From a checkpoint of a small image captioner.
Model: encoder norm batchnorm, encoder activation gelu, decoder layers 8.
Rows from block 7 of the image encoder of a small image captioner, named by matrix and row number. Rows with one number belong to one channel. Each number is 500 + 25 x the weight over its row's rms, rounded and kept within 0 to 999. All counts start at 0. Numbers have three digits each. After the name is the row's rms in percent of the matrix's.
After each channel's rows are labels from the 100 images, of 14848, where the channel reaches its highest value: "strongest on" is what is common among them; "colour at peak" is the nearest of a few named colours to the mean colour under the peak. Only what is clearly more common there than usual is listed. The data: drawn human figures in many poses. In brackets: how many of the 100, against the usual share in percent.
# convs0: first 3x3 conv (encoder.blocks.7.convs.0.weight, 80x80x3x3, each kernel summed), inputs 40-79
# convs1: second 3x3 conv (encoder.blocks.7.convs.1.weight, 80x80x3x3, transposed, each kernel summed), outputs 40-79

convs0.0 105:483479523494490403513500514484497470496502493504547471526502459500481513510524518521484496474466470490492519477492508511
convs1.0 097:507506510508546447513532480489493497504505527474512524500516491521525495466517451493506500536474555470465480527457505484
strongest on: purple top (55 vs 8.1); purple trousers (32 vs 8.4)
colour at peak: purple (66 vs 3)

convs0.69 100:502482478477442501483515479492489502515467491489500461503481480515515502532488512504445499449510518522451490485494511502
convs1.69 093:458520505510528522479496500489501516500497544500504540499527538553511491493525494517524533484485485500450461490478484480
strongest on: walking (49 vs 6.5); red trousers (37 vs 8.2)
colour at peak: brown (50 vs 24.7)

convs0.67 143:427495472495510496494482504487485494493478493486496498514487528473511480494458509537497470523501490501519493508511499482
convs1.67 137:494495506515467482515475469457466493495494455499537459476496477461495478500483451470513462506482473479512475525497499516
strongest on: arms out (27 vs 6.4)
colour at peak: black (39 vs 10.6)

convs0.22 112:483450524482507518498480544502491459469477491528506488503491520505455492499486454488493455489480519507494542476489481495
convs1.22 116:481487506488498475494467473512508497499501460441502506459503513516452510493483489541472517500478479523464530481473510529
strongest on: grey top (54 vs 8.3); grey trousers (48 vs 7.8)
colour at peak: grey (79 vs 35.8)

convs0.63 101:521456468457462498518476493531509512476527485463500480452520490458470501522514493490516546515504488498491488503488458529
convs1.63 101:464498483435481502506510507474536493513477472531487495506466513473556497503500501472473484435469460492475489499501472466
strongest on: white top (64 vs 8.6); white trousers (36 vs 8.2)
colour at peak: pink (48 vs 11.8)

convs0.62 097:536520516506461515464527468498488457516492489483507536494516514513487483482513498499460488535562512520524461501486459447
convs1.62 095:531534510534492535522504477479511504501495505490471440493477523513500470499452556479517515501508500476478492518462510535
strongest on: red trousers (61 vs 8.2); red top (35 vs 8.5); hands on hips (27 vs 6)
colour at peak: red (25 vs 0.3)

convs0.79 121:497434493504513501497521464530515528484523519536541536455497508512460519507514496488442467503477541507450485502469497529
convs1.79 128:478451478500506486507481448512522502482531501501524500550505458467493510490495519502468493450476497480492522479492495464
strongest on: teal top (31 vs 8.4); pink trousers (25 vs 8.1)
colour at peak: green (32 vs 4.3)

convs0.24 123:440502528491530516467486503470474521494475490514535502502501511501497486537523519464460526460502449475489503454531475479
convs1.24 091:534475487512512515486525500512524514471549459516480480529479491527526450505546516531471538501465475485509505488545462514
strongest on: grey top (48 vs 8.3); grey trousers (27 vs 7.8)
colour at peak: grey (71 vs 35.8)

convs0.16 102:476516493468485506488487477481495482525491477469530496501530525441491454527507473498500469480527538484526519488494501489
convs1.16 074:515544502516519502496506527476528472498527518482484510458513474505516466555499520491544501469508493471513518523501495507
strongest on: red top (61 vs 8.5); red trousers (39 vs 8.2); squatting (29 vs 6.1)
colour at peak: red (85 vs 0.3)

convs0.7 110:520505530532503490480491540485510492530497508509470513497509490537452446478484509514501510485528537509530502464507502498
convs1.7 103:484487493522456521535518474466486484509525501468467518517511514514523485549516462490450466483514503490536509461497518517
strongest on: red trousers (47 vs 8.2); red top (35 vs 8.5)
colour at peak: brown (51 vs 24.7)

convs0.21 080:494469563511505484474500476482485535498486499452501486507519529466478509510483509493495465485452498470483523437468507475
convs1.21 109:514512495563539505494523490471496516492516476526474480514496526504527500499494526486581499488469485466508529490501533530
strongest on: black trousers (47 vs 8.6); black top (41 vs 8.1); arms out (26 vs 6.4)
colour at peak: black (36 vs 10.6)

convs0.4 084:488485483467543478513450529472533497485494490505474502491461467492478505515488471500487539531556467505448477469474478547
convs1.4 109:536509512516537497466421479499489527485516525489513509495499470511499508496467515464515507540469539457520507490482538500
strongest on: brown trousers (51 vs 8.2)
colour at peak: brown (60 vs 24.7)

convs0.40 123:543495504479512501501524555507502527507510493439449487488427483492481529455511464489511480500503524524523514528510499536
convs1.40 101:499549523509451497543484524538491506541536466524472449513445481489518488489518496468539526513518505463463498491502525506
strongest on: brown trousers (53 vs 8.2); brown top (49 vs 8.4); hands on hips (26 vs 6)
colour at peak: brown (99 vs 24.7)

convs0.71 084:537485470488501488507508505511502507488510527497492500501500495475479521485499504477480539539489479513468464494512490466
convs1.71 101:509492568518483474497485510484504517484477498497477525501507518475500505485496536500481526465513535497498506532499468483
strongest on: green trousers (66 vs 8.4); green top (35 vs 8.1); squatting (31 vs 6.1)
colour at peak: green (83 vs 4.3)

convs0.12 116:509522517501493544518529512452473485544495538487530498542500479481500499512521487518480507491496517454481498492465479488
convs1.12 090:502520483493498491495508498497511472513509503482492464550548540502483465530488486495538482502480520559532497501571513484
strongest on: orange top (53 vs 8.2); orange trousers (47 vs 8.6)
colour at peak: orange (59 vs 0.4)

convs0.11 112:443492549543480490514467513501498486481499526519483477503480470486505516530483511550475499513493477527498450479495526506
convs1.11 126:503509535491454495487468493477475484525471518470521509488490482462490461492488452481460506504477487513502507520493474522
strongest on: teal trousers (52 vs 8.6); splits (37 vs 6.2)
colour at peak: green (51 vs 4.3)

convs0.6 099:534500517471495473496514516511521449499506479524524514507512514497473488497526477482488482451496514478452500499530499492
convs1.6 088:477481475491489540533523453497524491506526552523502509534556531499524514562527509502485471486519491533521492461530514476
strongest on: orange top (74 vs 8.2); orange trousers (36 vs 8.6)
colour at peak: orange (27 vs 0.4)

convs0.20 092:486494485508490513502490481534463457506469510488446495499525483453488505503515455465488519518505472474510483538496503484
convs1.20 092:478473510488481514478530523512490497520494445492467500478489479501456526512537524494512533511509500510453462495501478486
strongest on: teal trousers (67 vs 8.6); star jump (31 vs 6.2); teal top (27 vs 8.4)
colour at peak: green (37 vs 4.3)

convs0.34 112:523531517459528394513510494494530492517508535502474525471525496474498498494490507504465503488501497494487470454491489512
convs1.34 091:493498501488498445524503513522509486515472540533521465518549510511511521501479476530526510536482535473530484566477506466
strongest on: green top (38 vs 8.1); arms out (28 vs 6.4); yellow top (25 vs 8.7)
colour at peak: green (59 vs 4.3); orange (25 vs 0.4)

convs0.65 080:507509524495523511477475502487466503484546527555488517503480479486490502459477473549522489446513499502483540481506527491
convs1.65 092:487469534449502546512470470514465476499502491460494538467526568526496503493513486512511543557488487520514497483521494508
strongest on: orange top (28 vs 8.2)
colour at peak: brown (50 vs 24.7)

convs0.25 106:498482503483554524475503520458516498535463522508491503518482520455485455421522532503486526506499435473466487510478498505
convs1.25 105:501506513492487504485509543470470480502464480488496516507448501506551457434528506528525515552486462474474526540484496512
strongest on: yellow top (62 vs 8.7); squatting (26 vs 6.1)
colour at peak: orange (25 vs 0.4)

convs0.43 096:510501483488493500482538547488515514479513485461514504471534510446483473489525492488492464496510463517461480463494509439
convs1.43 105:486508498484535530546504512540503513526509488495491527513492512486539525503523476477506526485483467483490463486529499507
strongest on: black top (41 vs 8.1); white top (35 vs 8.6); waving (29 vs 5.9)
colour at peak: black (40 vs 10.6)

convs0.51 087:457500469491542512468508481529481478487499490529496513483502503464472470508533468478501449476479485433494496517458471484
convs1.51 097:493503461467546504486537477503469504532514476478541486521508499486505489507529549493502494478474486462476524524515477522
strongest on: grey top (58 vs 8.3); grey trousers (44 vs 7.8)
colour at peak: grey (77 vs 35.8)

convs0.36 078:456506449506487510505474556520509481502479451525476499472529499488505507511543450485505492488507520493497516467500507523
convs1.36 105:485459489472494533504514499471517522502507488494500522531489570524490498495478479499496545548471499486475494496464519494
strongest on: red top (82 vs 8.5); arms out (42 vs 6.4); waving (25 vs 5.9)
colour at peak: red (81 vs 0.3)

convs0.49 116:500500486514513470482498537534512478506477520469504518492501461480508560474501512489503515471500522522457486549537461536
convs1.49 087:514510494479500529501507510550520480560485520477511507523486500504501529497531523509497514536494506483537514484539523477
strongest on: brown top (71 vs 8.4); brown trousers (33 vs 8.2); arms out (25 vs 6.4)
colour at peak: brown (94 vs 24.7)

convs0.41 109:478529525475513517486502486513472488512519487535496503485538510514482395517489481522516439483507532522479520493526504489
convs1.41 095:483524525545516537488523519460555465481528497455503493480519490499436481500519482506457481530522506544499510496499450483
strongest on: teal trousers (40 vs 8.6); squatting (30 vs 6.1); orange trousers (30 vs 8.6)
colour at peak: green (36 vs 4.3)

convs0.18 103:447519474488495502523485503480466509489497482494513505488517456472508508487472488524506483425513503531499501531549518550
convs1.18 101:510503477502503483528507513467517480489500477550491499540489475496515472496490507498509463523471492479510490568494510470
strongest on: white top (59 vs 8.6); waving (29 vs 5.9); arms out (28 vs 6.4)
colour at peak: black (30 vs 10.6)

convs0.42 088:489508461483482469446501541469476524501504505470513515496504493460508481480500489448489509520496495529463480482505504511
convs1.42 094:507486477448495491519510504512514482484523514503525519466501482460484512523469487486514472502485496468476502480482517469
strongest on: handstand (50 vs 6.2); green top (40 vs 8.1); standing (35 vs 6.2)
colour at peak: green (37 vs 4.3)

convs0.50 120:509517482520506398518515491532486511491505521498471533485500522470549497516493468489486539506531493512488491488524511474
convs1.50 094:482481500515489469487541480478509520483461490558507452550542479505464518479471483512509517510470537465528524522504482476
strongest on: green top (62 vs 8.1); arms out (29 vs 6.4)
colour at peak: green (43 vs 4.3)

convs0.77 097:496494472519469500485448498520511491494489485442527494499535517522516525488475511532519498470496496536462490488481535532
convs1.77 094:515535513527518496489482488481513491521488560498495464503461510521514540486498491521519523483459496527462493491526517521
strongest on: black trousers (34 vs 8.6); squatting (33 vs 6.1)
colour at peak: black (31 vs 10.6)

convs0.68 086:541485541527512447523498512510490528495482490484561477498510473450498518484464520511522494469469509527517475488499505531
convs1.68 091:484477500520481439518494454474491491498486537509509470525528487517471487521491448488479496512486522496518508457482476512
strongest on: pink trousers (62 vs 8.1); squatting (30 vs 6.1)
colour at peak: pink (38 vs 11.8)

convs0.75 092:485493486463536496506484517534524492482474504506531531512497505498429437522524459481490483476475455474451494491491482463
convs1.75 101:477498481523507516469480465491501517491504552488539536461530507491484510465528530508504509500523531522480501482511498524
strongest on: grey top (55 vs 8.3); grey trousers (46 vs 7.8); squatting (26 vs 6.1)
colour at peak: grey (77 vs 35.8)

convs0.46 108:479427502464551535513483489467500487519504478492516501491523508510508519455520514488487504464488521501493500486494496487
convs1.46 108:492468494520483496469534510511511476527491494469507466509476495514547487444498509541476511493478558522500492479547537484
strongest on: pink trousers (38 vs 8.1); pink top (34 vs 8.7); squatting (25 vs 6.1)
colour at peak: pink (44 vs 11.8)

convs0.26 101:492503529477554486513492515493466491499476520471491501514486472528468525472504470518481514470489484553502501511516481515
convs1.26 109:533504480456503464480489549560481496481513487478471505516495467504514542533460530520498489495500554451512472489498518481
strongest on: brown trousers (62 vs 8.2); brown top (41 vs 8.4); squatting (27 vs 6.1)
colour at peak: brown (85 vs 24.7)

convs0.78 113:497494504496470493490486468451506536498491507442495520464487485530521530508504452500535477525490477478509531465497484501
convs1.78 125:458507488527501500481527478457522535513465454492503527498474516520491500513517504505533515466528477512496534527489475454
strongest on: black top (81 vs 8.1); arms out (32 vs 6.4)
colour at peak: black (97 vs 10.6)

convs0.53 104:458481489477540503465462483487488454505478481544498514504500542466457497498493519514430491483520494486471498450444492502
convs1.53 104:500507485478480537492526498492490455470478465471517486450512491490570489476482479564507514499468530507505491518535499528
strongest on: white top (59 vs 8.6); white trousers (43 vs 8.2); squatting (25 vs 6.1)
colour at peak: grey (65 vs 35.8)

convs0.10 070:483500495504427519505517491532504454480464483485539494484492484495470489514483505519486506525477501475481550470503475502
convs1.10 095:484506515516555531511458473488538498536501514486476467479456490496505535517441477562502487471501526488477517507489535496
strongest on: teal trousers (40 vs 8.6)
colour at peak: green (26 vs 4.3)

convs0.9 084:529454483513454501463488516523520505491460422468485485520524514486501500498470492488489491529472512538488470507495552481
convs1.9 092:507507498541518515516516492532527481511573509519472487515515518475470462493468523507546472492520534519453488509479536516
strongest on: teal top (43 vs 8.4); teal trousers (41 vs 8.6); waving (35 vs 5.9)
colour at peak: green (27 vs 4.3)

convs0.39 102:524488508476493517491490518521489455511509457455466489513532495480483443534518482511538454532515502515487489466527506495
convs1.39 089:470516508516473527493513507486510516475528455518475470547530534508488483542523512498464469514498468517467477505536501512
strongest on: orange top (57 vs 8.2); orange trousers (36 vs 8.6)
colour at peak: orange (58 vs 0.4)

convs0.64 111:549490491469467496488439477524478481506484505481506506511514485504547497500480492451522506501495500480465524485476494501
convs1.64 105:458519495483510485446507493481473513512542536444488524484527488527519508500512501475486529485485502521497480503474484471
strongest on: arms up (51 vs 6.1); walking (27 vs 6.5)
colour at peak: brown (59 vs 24.7)

convs0.61 114:473500445521452503490491507524486456496492489511507514512532496463542510535532522484544513515500471485493509489527419468
convs1.61 091:478477470500515493461513449473437484541499505448499493498521520501504544513546519448504494478514520514479437519530521516
strongest on: walking (44 vs 6.5); red trousers (39 vs 8.2); hands on hips (27 vs 6)
colour at peak: red (35 vs 0.3)

convs0.19 083:496467509507472496550513505503466455500450528473477462483483493497505522504524461493518544512527484488510482532494452469
convs1.19 086:509471547513478484502509520488518556513513475500510529475502513512496486480538486486455485515480478540463515537485467478
strongest on: teal trousers (44 vs 8.6); green trousers (40 vs 8.4)
colour at peak: black (42 vs 10.6)

convs0.60 117:462511500508533528481469521501521501499506481542527537518494517479442470550505509475460472464490478456494505532493469472
convs1.60 111:498509532497545478505510497494517493508514486490507511518502519507467466487535494518471442548523495536471543483505499512
strongest on: grey top (73 vs 8.3); grey trousers (28 vs 7.8)
colour at peak: grey (88 vs 35.8)

convs0.35 098:487504511471481523485491469485473494491508519534540499458541518556517521505499483496510507480452489495459505457510469481
convs1.35 097:453480467494501506482498469467522484509501473474477510476520506490497505499535507516499495518553486543458467520470483474
strongest on: teal top (48 vs 8.4); walking (27 vs 6.5); black top (26 vs 8.1)
colour at peak: green (29 vs 4.3)

convs0.44 116:487517538461523483525505542494495519514478502486473527535455494496477500448512474518500469491510512478511532489487513544
convs1.44 093:554521505550492481511506484496496539513513541498499469518512485527500533494489455526517471504483479485545500524490490494
strongest on: red trousers (42 vs 8.2)
colour at peak: brown (63 vs 24.7)